{
  "model": "self-supervised image encoder",
  "method": "barlow_twins",
  "fused_qkv": false,
  "width": 256,
  "positions": "learned",
  "pooling": "class_token",
  "projector_hidden": 1024,
  "projector_out": 512,
  "init": "torch_default"
}
Rows from block 4 of a small self-supervised image encoder, named by matrix and row number. Rows with one number belong to one neuron. Each number is 500 + 50 x the weight over its row's rms, rounded and kept within 0 to 999. All counts start at 0. Numbers have three digits each. After the name is the row's rms in percent of the matrix's.
After each neuron's rows are labels from the 100 images, of 14848, where the neuron reaches its highest value: "lies over" is the class under the peak; "strongest on" is what is common among them. Only what is clearly more common there than usual is listed. The data: rendered rooms with furniture.
# fc1: MLP up (model.blocks.4.mlp.fc1.weight, 1024x256), inputs 0-255
# fc2: MLP down (model.blocks.4.mlp.fc2.weight, 256x1024, transposed), outputs 0-255

fc1.184 192:521548407532505542469548476523431453493476509459538532494564537507490477549455486546623515501466444564490403445557448506467492560523528557473479460519536497454518490534459551551541545443470492508528527600504567447514481548564435472490464486559443385512463452484504498530535507446453432527514528499385492505384517480473494456400525441534555467579497583469435472462499493559529491494491472583447495450491508481560439515541457601450555464621415386503473572487464519503480468472534501478487555489508467526499544435404534515416568533411565477471529508464485555422633459445530380531583477437532518455583525549442495528448441617600486652554514511466498504543535512534580506451553462432440561366500424415519393555498474480439528486481487504383486529534513492544454481515520542
fc2.184 207:541557462517411526486542519550582489525515488468468466464515524445543540604487490596577582474589478551444488471521481535409442510488530577414432403467606499516500439515493488484491568492522512462461494519519557440483481497459416488526515505471456551495457454479449513515512541452431392554436525597402461517533462462518575517445460423453497459539448588419420500506425451611524485592506536541466490449442482504478527451506528489484535488551330569545511430534554553469449499577508441493560539511499497524483498542372512549551485501473563535541385493463519442450509656505434457527520483442513558560552450500479502505526526514486485625526433385467553542475553549440518512489480499487454481483483495413605529532618483485526526551526563478440487545511498520558424561622427483
lies over: ceiling
strongest on: window; yellow walls

fc1.601 130:523530525515539411438482548529621499430458543500489562545539458487553544514583514445539528485432433547471469503554480451496484551512528482559473491557572451509441488518447486432517551424523508518516554562537540570435498634521468436468396511566500590443478559571496535558487479512416547525503411389493438484439604560608541510472476521493459511515550485529455563464578577565515461437491459526461496494550504532464545466479504495428533413540493551481500536493439462545422479547517476496467490538455507428538559481532440507433492504382451374544545525442457571464554424406572452558479479495479525456510486562440405565576469497446447443481458477519432611517474514470576432556562447451441471405498503512417424549509462503480524580566419536485575448506426552493535634462469512
fc2.601 123:416516466547365444440613450535439581425403564514480611393533513415525482525489484583535650500451454476417549525493510482557496398480485508457469491465508550560492465519464571511492458572469450515503442481517486509497523468555501492585510456449442482490497505432513422600525652500536497504468460519419477543512555514452492529419455414457585485519420517458456457608485479435539516523496519444530550512568527491572413443519505557461483508464528528575568521436545493532528494526466569550525377532512420588509493474460442476433435454518476519570470540549637606542533480445543544502514513477522457580465511504476516533498485531565491561495557436418547552488484505532489556514508461518532518498462580430521454493481408526529477478466479475481532618452497505529397403554470563
lies over: wall; window
strongest on: window; count: zero; blue walls; purple walls

fc1.509 146:539476457503512525468590431499354455551408542440468549537513430552477444468461561460511519474408496538554402449520401436524527460467545437524480505621420506514560557534470552480550502450434472475550519415489377488581575587488483461498514494506427443549524544430488487569525509452529540467404572503468531528528507514446517480526453463431528490485497541495616532458508476459508533528502524463424499576494465490470475498528526612548438529467475450501523484469458668499525463480571466569511425588589506473508566442456517548539478541500548526542385486525454517450514487475595492525503645528471488520519590510603511428425542470567466505460548571513456519574466516502535515447503486447513457494526429579499560537462486486504436429430480581483469514523551473578467397461609424
fc2.509 128:482591537500565557549432637511579537446557467549431470450414465514548549456554529525440567438497533530439603581347546544607562544546521574525483480402540450498543451524519445454524493499625512548507572457487504513516509491529502552553520577520518433509568481567461530458487475587493511412451457437604517470511469464510574513574470553459484467403463425501505404526490487473515517502488466534495492501371540516561463515491574428519482486549543472463531444559593471500542477532516495549500529550573506419508466555549497479486532516484481466492539440353380497532487464505428533526413486469479510505538419467529410538576530466420549452431474498531444524486445436401474530516482551540427492561396436524500509395513514542474512531474560538492446472478581502470518483401543525
lies over: ceiling
strongest on: window; red walls

fc1.585 060:479520481574558437455394465536536401508454529549515437499565473481458530491516512427531544467516491535532413515561360437493504514450579515601584604475508547487406520460500452478482547543513531465466444515492493479470504594463519436535494524382424548506506580548472475507555532456498642520535532540469504422574584549550617460461482615473466575570525517533535519529437542525535492556549435533455546564460500526410459485512465610501510476454470539382517566563400512495436480473460507506446466530506488386511491479382487496487495443444531495408587446498509509511560492483494538581509513521397595426443560526478497533521511463514624457482551456481486554564478483467568455544478501454428545477476517535515436476504539511464555494588456521477511490486397472541422497594542579
fc2.585 045:452481470560539467571544457480442546502504504531472594511442432438440489554551536546509476498480592418486553528487480493600582490518557413470596518579506556568431510485579535494571468440468472457584459448474547538440410451467531444552484474570445469523569481472559435477549507571609495394460419454572446556507477562493421493480446462450490468437459392574535395513489458550551500403506516474483494495448479538496435530541465456585508560433570526394509530584487447548577448396466569434497447558518481459493501496482495475424431475599586513479523498529540492567510532522394479506484529514571424502517453483521537510504409549540474553458483513524502492538437492493450609501533523522573527527520485501468561398537478549500403469426550601573493533619544469424486467471536490
lies over: wall
strongest on: window; black walls

fc1.492 156:543464543524490440395509416443559500489542533439600473539582448448467539413507422473501525487508491538477516470568432456524479507492562416545510462500499532578542572495503566533528527490483550462496452495403472520506498569483540437467506592465439534474560475524502470462381358504477472503481427553475455525580456562503537574407500501451513488514562517545424505465496475584563540497459490442565463479512500521370545378502521453527547584397516546468491523509399550532464468502498527459427487565510483494399482542506524479455438624563567490523424520543570422583488560485572531556410485596463488484481524505600496469507451479448514473421534528534459569468469551450529523505409563517533531466444486447518530498530497592585499516538472488472629453574503490549540608578428405
fc2.492 159:498549573549504512485426515562535456440540575524503491516409445535538563397478479585463624430461518532511484584522496537403473463455596544476456473467586489481511505408500499510493513642504445495506517579481487415533440544542479443544568470490509475522524364448473424452387501570470446471539499434508502515464534509521480537483525505542488568465384504494391561501498443449459516504496524524572529457485509497567442386525503501434543464684456449406414539528547522534495477541423485503467512474500483458460470505542537542459480432459397445517475509481504555528486530429424577502530542483580489543576525506515471618490572492533427528488477489517572483447461553534658513547570545537440485493489550484566475518552471489453551505439587439551458525516553410490469512480449572
lies over: ceiling
strongest on: white walls

fc1.38 168:429455551554572496477558564517516543464435561440516508499480482511495461521527550570518576472484526500445512482540460439604486557466535560576471471491492471542457536527484528575572578507561480500442488470431488581477402507493451452429476481530437449602522515560479476393530450442495456371461592497460375545504528474410553475448478484479535479534503504541440520396492500552507571478456466520421542513450425503414458520537489486579524579462615513367446574559496559503499423464558549485433581475561371489498429516426558491472579555473505533484531477479527461516569377454426436498470502519556472498510486477516405463479426624612424543447538525543416561478486491514529464474516413519454572463498448538459521441560550557476522453504505535499537555566524474478503515587440481
fc2.38 178:539550518421487566507493563449411417522496454472509371569556533534539464470510515474486459474527454576560455474491459536451472463570526606513434499523437428438565476515478458448439426460538583503493585546525493552571471545559511534421441527528493517547445506561455565577431486410458530604529602515533532450503483435452515537559523516557518609540532431437494564534537458499527613588465472584466460562459501466551579488493503491458381459561407446563482478463525595437466564478495457461606472497487524573501543525514457495514489493426509512512458490538371550413565519625579443541564423482498601522477459514469432489495573455526519474549460536465483479561547493481416542485435510456505425464486466508497559620521536434475509531481424497503480442475418550525504491527424454
lies over: sofa
strongest on: count: four; sofa; largest object: sofa; pink walls

fc1.172 191:573592429583532525513524469546429408482507437502512505477547502516518524554467519564649541524485406525549448487564406505483555562552574508484507512474570476372449417547467576479501537449525497552519503622485595438461498528572456458469453522517474456416434448474467561504505502502456456538544478424384477496403521505477464451399484485546547432567485540503472504494543528490519458445446511578515507433538475453535479514560453545477512521547378438469504604517450487465494514505466499512572468490461470538461587438444550530388477515469555461437551488505511530437628522469482383522570399480525529476551531596432587524481452535512509603578500484482526484548518490510562520497499490469429528389474465390529407561450450481495538501465477461369527540527559556488522485463471514
fc2.172 202:544584489516461524538536451530497491545532496452431457511460530471508496598477538577584550481523517531452472465518472532397467515497495537449413471516574534470446412524477541477536547550458500452484446522526528480443514490421426474478468498491439613491496469422496489498510560430472444494421455530430476531461468446496534500444469377412524435498503564460442429456471442549512537604543594585532495465449523480507511458553525491514525446546368493428431463603507548487495492508503474467554498563528511473499519597410549541545520538500562501488405491546506498509491652549421429461560491470530519608615492508487502506512526538526496581521345482468580436559543574379538563410544491423461505434484548480545484493535470468510559544529593504481555496585527481605487550615423455
lies over: door
strongest on: door; yellow walls; orange walls

fc1.289 213:534553527545493524465470529499573433452502395627542549515600481514470544474581555465446464500525450476603430538511526359503571526529511496572491632441443507510413514504484382457433535513559561500388482536465494520509494509507446477445474538486460487456473580518467533519462497488551509482505483512494502492527572394589536386493427584502460505426506503459562462453519560466473515534425394486469500560609480464482572527529486553550458473461495424486440479494488549503501544530523435528549491541469480503535539448570547459501564536490507437522539420530470430503579528530473529498450535555490615508458479503406533526406404390417633450485642450479377503434517472591497517511459503466406507430547494530519509575535533508541474555566511418471520532465496487520529471535450506
fc2.289 228:408480483362373676422457461489478511469408526501453519519477582490560472574399454520442399453492467579518424484362528559491502440539401431402479439555501504466578552453447509477531527556459552562562514464601491399539482487513596609548546494544550549505486426469480435588545561514449512538448492619549487560416451533535497549573522516522596526435547500513454572504605496491506466476574523434507438551557529567551506508488432554526439461454463471618483508416564468511532509514507480529509447431432521472563485499502540490578529498432465545542477573482503486484430510578489454488504510438500519590472472496494505544444531503544422569473547483486395540435582486486503452476507468465533432502521501526486505508543480496492459538509496507530500558436497534534486500551529487
lies over: floor
strongest on: count: three

fc1.92 171:524517514504524527510537461630465439523592627419459507531587507505483581460447478502521531404497540493582416475515462484556527451486569506506498404485608481597528514430482533533572502605433456504548455567476519539489465546529470472497462507514503562589510476460475483503443489464456586496458580535519522476474571556508498465433492487422544442533461595493502506478435492509547507516535497478502504467434513492391341469510479563413517544534441497506485501538497489540581409497515521456412480496616475402495383464474524596471481463457452501480511584485542503473460505446600514556518443437495474510556594552585439588473508558517438487476517534542390591513511478472574456498527399503491481521447515407472469400421553361388521485539515464492476577517499490506546548499495498
fc2.92 171:510588520452446619544437526533548477479444448520464537496457523474595424497475450528423435458489509502551449492444570506474516437582464497342565526564507432425564549467408421514474486553527509582520543470474510472570493468506578571499456544491580503480513476482473518508517540577507493476501493551547534596502507555501543454537478516622506511432504505454470571571523582500544460499549529475553426521567544480496498575512498534491418454574479461575483450504581496541478460490531356572558511477429548444530413468595600534564550505444425464495513488464445475441463543477474563405473492445531499530487463524449579538502532418445422567417621390554473557437547482547500385532502588499463425442550518508485520476446457401447505511453566510579467564474478471469520441507500475
lies over: wall
strongest on: count: zero; wallpaper; blue walls

fc1.701 136:605398450545523486486481545465534498462541494491490520477557465489569530399504412518541570504550564460566487511561462526549546500556589533494586459446551396467560504523451395495460486460540488627477587534486471451503577522513494467504504577491564427589465473614438556516478442551456405535568456463509475503493501551509529539445457528460539449501484509511443560530518553522537600422423540446492498471501500499474404431483509522502505521468461433519544482511491469435450505520479532574533466532512414522486523426532514522438504554449463479481498429443546512524512498396532532634468341412497447509445555510519460559499396616456477552441544525575436517486462538535541480534424535584484441531454507352465465610505484484440526511556467456475483431518481633436449490517500447
fc2.701 114:506584422516534489601541552454367444516489510540460511509452516531494474534381502526519542488519482440433453500510413456538492448515528501445526592581414549527547443519546646520524471520443470442551540510474487477564496465507468517556471481486435609492503503434444491483420614499531494516466515457484514491527486569500498496459562424410548481530513563478589494564468496450479527507540520581520476456519555393522504511561513511492464520557448548557527486460562514427517509446526505467501415487510569507490505470472478567532495421550549555491545610573434523436581489478462501423559595548482457471588457518460559472469562505525467531570395491424453407513537470436518540469558393426460498374502457506570511524432495467455494467355573521482539588518565402511580373533536520
lies over: wall
strongest on: window; black walls; count: zero

fc1.179 159:520537452457424528459509490502518425520567479497468466485537450525403500470533495442543517415490468530578478491524490523551444480544520508481567506513504515527591506437484500481457508594439458495605545489525450606463623546522464474493493442406423529502476572480506515557506486357441540510429547518457545498562562473580520489463485559434475578505533499527534431460395461521538626577538509527499422540513551508423478451530566576446524484443419462519500466461507572467490498544527490575403462595652538427433400534394568536550509491561554526521505544460458553542512518476545499511555441498492490493570573484559442538478575516490545497450529532492432568530500566387558515416462480449488460377435476432483516456473511442456474485584520508448474535441520491496436461584643478
fc2.179 145:505413524549543589629490527405491514608451492489496442518426497504480386562432518490444547537517552487507519535513477430507562497523471450553497469525476486438468614532455446478552524404485496507573549576470499449514517476476544500554537559505523483535477482616484487502494524597471492396483504547519470512528541524567457550461470531566497526505545544490545518481474625469490521460489482439501445449485466528559462507455484406645460461399515581448479504587498505480604442404475444566494552429478472457441457491484480565545540513429492530499420395519449629425498405507360415521443554469574563465545519516454536433410536470466509497477593486514531510470485473474479447595476490539534470530517432525442568538531545523461573507491533513486453618533489472368560536451523491
lies over: ceiling
strongest on: count: zero; blue walls

fc1.749 172:469527565513482416433520443540524434387448568594476584503582469500536635406628457481472482442379503492481464451546525373519545476486522482498553527555550552493497488516441525523520549446489417502557482419492485526422505583485532447541471563519446442587485523438490449519501521512566548466510551442461472472439489523438544485487437541562522499492563497466578511513540478499474478391455491477431530592561462514427450440460507607484577551551561412496479469523472554516491575513560457450454416636536481447537504479565512488397484534513476477552413524526517488485552493434550539561454501530512416470406531511410488455474516419523454455408540520523479614560472480537596519467485492558541482579547555506464471536499467461513469436471424551472486520483532581401501546458560416
fc2.749 173:483521605510549477515484520520506549449410488510538592514558505496538519532537517472433481429411519489489454519490517516491551496491475450501460477520493555554524508516465533518529473488406454494470422459473493463475478513428558462599536447558510459559504500368607372479562555544537555403547556410552504592479443472531474358467515482545527430399493524535589558499536472439598449518559456502500512535540506479442475526514472546454490490584500479449417438469452531487576505510450495504432568550512517466594476491505531481497450488465450513538395554525452512583416431538534531510579597526443475514501538490494485437507605443517534451451533550430504434478493480665543418420510490490559565542453614596354557493509498475525548479516576527494486465476402417507568550490521453
lies over: window
strongest on: red walls

fc1.463 197:473606513483480534488540402570481506485553520525493478516510508448512476529571518475495491335451437476462490453518554456501548586418489570520457491559458555478402463508439500547583510486423498454539522504493530525383526514366453499536478462543465594446512517452537489551538559483524621453512476419525537493501548554462529476500404558475475421473599532534545473452454534531560518485503522399499413555531498582534430431556497521450571484576532542483367461569473437560566479462540454540467433496577440345523451527527446490449484554425473468565506501461506567493457517507449493473502445507447502487501519447499520533534473494560494435454540583483452605536474589464540498486489457534534563400541512527434384489493531538480499601477381530512584473520465526600524583554491538
fc2.463 184:493538514496542603552560480517390496558487505525473482522474557448464439595507592547558466527480474495440479443538543493571547583535468546526453578570395549453468445581494569501560444509509567491582516531457595512457529511454453499508394466543497559469492476475475504520522599478498599445488464451554567537486535527487491423506467471518467501464555483510491429460450531481539556534534520466505422518493490489575434502547464472381538408528514566460409477545447418522579463420418495515477424435550468412528454544535479504500474568396470429510607526482504530505471416506380488416516461518510572470603508474494486572570472598545484443538495563457464412568489529490581468504490477448506546370478476582473387500447573514431479505416494483502629441555520451553515489502459523
lies over: ceiling; window
strongest on: window; purple walls

fc1.28 184:501502437578459574503501552492531407556472498490548364550544527470518515508483449499593499448492400500490526465563467520387410565546578603526518490474473504437536537493507493462546597453512525448480565539531518499533450491580464432537563505490427397477455459539515517493517462441412431481525536550350484555514436409540576465454542412546461596468441519458482479451478478581484492555526467567460545444428501452581554481554452556483556453526438455437498583501523493480421520441440432479496567503476517535512510507424491468442512468478615468480566467456460496478581440517583441425502535496478614441562437413426455531471565500522544613554549472498575501500532508532561484505515566461380525430480418471555450518540516540483489449468482376511466504486465442541461522521489575
fc2.28 235:534377538540575437405520608489577551485498558510477435561499427483546606374577446456512512471579456377491556523551477543445475493530509547540566567470475496516444539481553479526472533401592414522451531517507448525457497447492502429524590604419513446483527505515453480422471445539434421481543562486429451478556509550450524439500469503549452500468434551502506591497545484543507491428506547436496553504478446518465486480457459547589577566390600502518533536526514456462459545512467531489496559514493451573454421520556458465422465504542548527461545465502578505528491523453417518546381515458468515467417525474409533494527527470512524464493564430552511488452479462555488499574493492597469490556564448487523576591575447546449409448465421467464442562512466579486453606539504561
lies over: wall
strongest on: white walls; window

fc1.513 157:604542491513481465479578519466508528504487531468490544449505483442511458473489449485507511476404495492474393481577540499442559439497512540502466565548467458495437562553400492391526558452582441561477504555494436507458570571392472452468456514557533446513541517472571570551466518559534493415542469535395546488490586563508467448455475459483528450554617557442456463490512589437547484547448531522526421517635522455488478433566491517509549401510544421515501510493388587593516533445516396555469484529501486469573511497512514503554535565429518438528404424496508500516509412420415455499505502446498452449506424530552548491430397550500489491479513509593522416479471554555612438534518486471537446494516536543420416524494469515519578545470466521448540358552534475610454497454473489
fc2.513 149:477397563494530457461390455512508458473509554509482480618541562485429476396459553441514430489592537445620535436495502522549440452483506431531560448488431503582556575491581523540512516659475528543562434501517471412482487518521634479493505524426554498437545481541450415440531412483516506519502432510517512469516551497527451434523557597457441587394546450576521602540453524528493540457521515464500461530498476505489523483491520503559485531463494458474523558512498419516560374507487526538524467447466481501460440463539525470474468489472438466454574526445485526534477549493485557517487511527479498463482644540533543586433544400435511433430637575542494506449543420520495493578451508572503518513518493561428526453423540476452463473512400411550442583458471494431549542512449481
lies over: ceiling
strongest on: window; green walls

fc1.200 168:535521475523523471476518500553440436411540436574467565461579494493555510465539467554542535526546565476480469483532408453576579515490520526439519600539560471452499500542440483527441467467482459496554545532515472465505530519552515485503510605471497448535490538474446524539513536481586512572565525432501490443477525503489504481468457589533544363457483498446565535590556516462490500417419512456456553514578490518471414448478539606479552521505504485534537472466508552490473526590524519523537336620480466509522534441463465531415448534533447496498444471517544602452494559402498557634469445466546404460437601521416563516437476402518499489454472428526504551506527524534554557474455416518526457519524549391494464556387436423441502398490410572458508573464506602437507447427526479
fc2.200 156:509576499520549472573535445514414544490464494497511567539490480490471478507510576419539478534431535491506476481494461458584518454579493446452551611589432502420548533491496556502488403555452476555538480473446482558523582504518592453453384484450498518544524532380467463517525571451536632493504520478485572520473549488497533446456533557518577522429569557481604461624542469369544517492527538536607517422606494391454461496612502515535456468436501500464441490380485425480628453486458530595476446582481579449544480480534559494491551481497395481517468537514483473521525445482546520510569548515531458545513556580465448495460538473399456483452509467510483458602505473470508510395524430488492520526469575529490454504440430449442538435561561499482512457489523424459558483484520434
lies over: window
strongest on: window; red walls; brown walls

fc1.130 234:499425516550519386429491426461490497422495477441596507562581493515402506486509577456595523517532456439481503470521414402529506572494561396602517497528431545572476549508539584553458535501499529458466392552429520446432460564470573460450514524432445536504516486506503449406417388465554555530517401501424471461492464489511419475464512561384535539514529512523506543472553490573485506477506482484533549515538500538419558480429493530502471493366542512441529646501412534523468486473463617456476452516499540536456578475488478435454494483572544475445550508563545510558526499521503492534471466646431467405488560543573540462508475580530629470476502568471441474508523509476491551474452460549477600514474501542484524528459473565538501527574421482452598476524454511487554565526490509
fc2.130 262:552584467497453639503507509541527505494532495462480487427439469476589533479482428597446515399477497499504458509586562567444536428517529580455487416513585496436541507439396398498468533560497451546526553498512534492490475519469446455557494467542598452547483443467496587507502545550497433541490533521484517574482546518475562546496465493580495501551468549467435594496492511467584528567528479522483421451492596496467503525543505527443495507675439464498448433565545487518472490479534383476476575451538471436461460537548557575521518548422420467582430460440488482438506533437413513487574428437509532537516431520548455538508452583527428609421570417550500534471458542519620416520524520528446446459524495485511501569509429393432526538421579512474461548558522506432487517493496438
lies over: wall
strongest on: white walls

fc1.15 163:498520459525407535412523498524495518451536545603477474508492480411514591571553512592520494377520507504455495476503591473527500576495517517509526465491495550479445445480475439484539504464540511469573531471492580534393523494511467518471537506454459488518499488539432568548527558475527485576487544444504463474502505548451611563528417556509487547532579493558474511478490498584445515404453504380442521538466470618482431430465486477491463590476543458504481440586484457473530533526514470429509432485549418456475436552484393497429396541506447456516493558458594535445487563484476474553482335478489506499440564497535486527533381518548472545489540458522412608521439501463511579543476487554552451504507436432524519558617513513471441482462478530435587533529549654452409580547532407
fc2.15 147:479561489516397464497502445553506423514468517630478503519557527474517545413495533421525560528533474460468485456482508424423421455522448526463573527598475549429508506531463493469544542523455494502527443404498497505566483516526551481491517503418461522477528440399598504550398527568504533540512581527522529548543440533505524457553503409578463588513514422437484434506446433527494426424533484499490518579559449492544457419389512493526465515533526461528484483545530602477480582446580411486572475520523590481544493485564534539452458472509465463472437478527432467466502472545560422474381606547516525548508482529373540424483513391474496457455573441430546523501492514443536499523491594458575481565533538457613545489514509513521531512530631578504489576409562476428422433572550527
lies over: window
strongest on: window; purple walls

fc1.741 153:564434468550479464496551459493504546533506429528556526526514552484412565496516459417571432518544475457434534414485494468500467468514508491533590567456435543507530526553628565658480369503577522559557453479339531484559497517518583525561423494469539494498607555507577529479580468485556463540496426521469546528535528551518486471441525456450520518493480484529511469508541488547565520476485556497459472509468539528584435459512417564517384563434491475483526523517524534550525493524508510459531545550449449506392529531540531342505531462586570464494502457568542444599487554534503502561548494522429530488478434466533505521416455458448474494467575583532468474477538406468348511505465541501500680531514486380547551470491514507461433480495504494493506480517561516454559517539435494
fc2.741 157:486509542523540438503476483474440445444502577547536510480516484528479511497553605509500525487402435506556498577402464486554457544417523408544426468470458476467529457516512535586453434510493563389452503475450504533461491488536508570529567527503371504477451563507426412500455507469486528502528507448496437423503397462476534502488512539526411546472531469577510497481426424500427526509502511522491575474495448490541488441462495451492442493469557574454530546538510485470476543523421577514529410444503557587423548444439443442434449526590566583511574551533521538498587518573532507436461641636552506504498561498512516470551531386584540474552413531434569465545482570535367557509534526497580544445475541433468579471572519641624442532511464494488538496487536470505498465488519481
lies over: floor
strongest on: window; black walls

fc1.311 042:602499472590563436495472446489523507489544510487476551507509464536431541465457469379437522397489473589512510479535509472458470546452660495609543491481528504469449509448448506483513530507522532550447471534497494482508523532532441379483457473562526524542477439453488532552524464569469460457608546488422492507447512559436475496452479473544476530635523483577537537507412474479510621462497465578571523488462577463475463431603508455472483446519533453495496574513431535451480459559529469522464508530500489506431598511489574525406547503435585460456535373397460509448514441419520415578463603423520504399444509537502564511502405526503445441515588569497503489566423473549562501520536472550463579455504415492407454566510484504519513550425456522529440514519564546414422455457501519
fc2.311 035:496457501482550508512485595420474447538539518507531521485458501563528585466432449547508446498595465479539598572482535481575517520438444473487502488424453513549537506569606506548525469410553541442497566527496451474570484424497498506499620518515520442452473511593531567530408505539535474581543519536469491444493482462518483475542521543492508472437461488513570549584505468473386485460476572467452540493442522416584527512462480528543571555456477527534631461494591363434441599538482561512451482461474423576480529512499424489561465530566549603502547509522522505494472565533510589524435466505503429439423511398407500543465522411485482426603416532490530459393473441498392550582453544523552478574541534471545518510456555510566485376440421500501448470436492525505481503425491474
lies over: wall
strongest on: window; purple walls; blue walls

fc1.398 199:519540434560434572470481478539509547498539474482504504504479523466518494522494479527573425503565442450478517378520520460436536478577531459511546551530438553467569494515551487491516551574509563556517524483535500419537500481489575504512438474416566453470561535457531535507555402532569409547472408516424563519555507516502502487532476464473505463412393495518457567516499543624569469555554436553464495508521540554468582509506441596495392577522488463453422528510548510509417466456512401537506542466476471447600514448535510407490572475464459303445552492581518480524466592519559511445508455517430494474436393458500429591415459430439543578461627486545418565457508478451534426465510502435459462524463505569581520517466517455409424432485530490521527496453483474442577516511478490
fc2.398 196:542488465516561457554508524434530468470458505545499512468461420534581516523553596468455461486380523461570420566496570521552503529383538519553461497470431428437382497504457512512530534399538504403444541533528491537493529465494447526458549417551483596446478554581505465468492534465439590453485515432486480394405572525506482466487444579472462526625590419555522385514451489378419499428471453537532493498464492538471492584489505435490491497495563500558462472555490451474462633524534484493523591551538596534484475524442524438511463588496559514558501545427468492453551477491473429497584513513499510381489494509556545431626447550530552474594415486513495479543520526517494498486544443559518491520534440491447530475503473519610462521456517500445555406548501579562508526432564495
lies over: sofa
strongest on: count: four; sofa; largest object: sofa

fc1.39 212:554508490555583434509523518491437440468563407554449569445504438484544542495567529532534501532541527507543463498527419453544613489523553505462579610496565451440551475607462546515431471446534407557543494498471440440448541504534549484481489694486532480513498549450489571532512517497570543507572471447488484377469523528498545431480431593516497365464507479475574554585594503432455469440459533429500557476548456482460490487464547598514471538489494464517550493482473502528499545553452498508559397624492465503494608437491493495500475490515405488484482484506561449487533561415447566590496499487522407459417565558488628487493514421453468493446465472554489519505508501496512536493469486569502457514564550465462519543418444453452515436447478557452482495485546597445575459395564453
fc2.39 251:444516490445435577509498472531536566527460592446557420551468544492467466532475474465498454483451434481487492478499575532418385510502407514530422407547451556494458478402494473507580542535435530394429546473527552567513471483460487497465465387526470558482473488496505478482527507415457483502438561551467523593480495482459468556520598428516473662594525511520436485398439460504541563600586497565515452488539507497503538477528430414474524478508453535458403527535529529444508516447519491479467604403500534515495422551536579510501527529435536480526486523497443495510502461559540396392571500546507670537601471432568406493499490619576537544559513489449508458535493547471470481479539499426505567497466461525505509522533547484538466554523547415520554472539497424538437519592443516
lies over: door
strongest on: door; red walls; brown walls

fc1.152 159:592432490541574511464512466513530518519510433533584542443565440522473559486510471473506463532543494430537446471522529460516526417448552521553535581480454472502511521467505482573529439458413564539480437486239484473564491580475454482520411522553490540510509607507560541537491452507477490521529490572495499526532531567500492473434534455462482511561566524460511422438515545524606539483473439514490470479466574486441406486556447577466433566473540508503443469511441530502469510485479526447425525542591484473395425492573595552479614550555675479547439518544582439504486483411493511541518492586493561454475444528524497447434402495501465441480547580526454461532505501543475459486485533536472572534490474411563602511522526469465511452532564487431526440509612541554554470543487465
fc2.152 162:417523488579553512584481568480536469482506485594456464510472567539488475513542477474516503561469533525484660596435464586558511542461529614458473506449470468515495442505566513508460442463537502431506547508469480553404501414552496553490454544500414490444466496510443506466558567466449519472451522424566451467508394479535534567506533498578464434524496388534562418575460417456529559475489515508485504485444365502600455546540513422520500491538479558517561498503572535410551506524512551484531484527459495585463444477537473475452447502504531635454564575523443478471526468615440425440551439502540502551605473521454544486499517471519538492612443460410498501569602488419390533523429475485580508443456449466470520513547552467584418409470488511520482561479560485460550452518495571
lies over: floor
strongest on: window; count: zero; black walls; green walls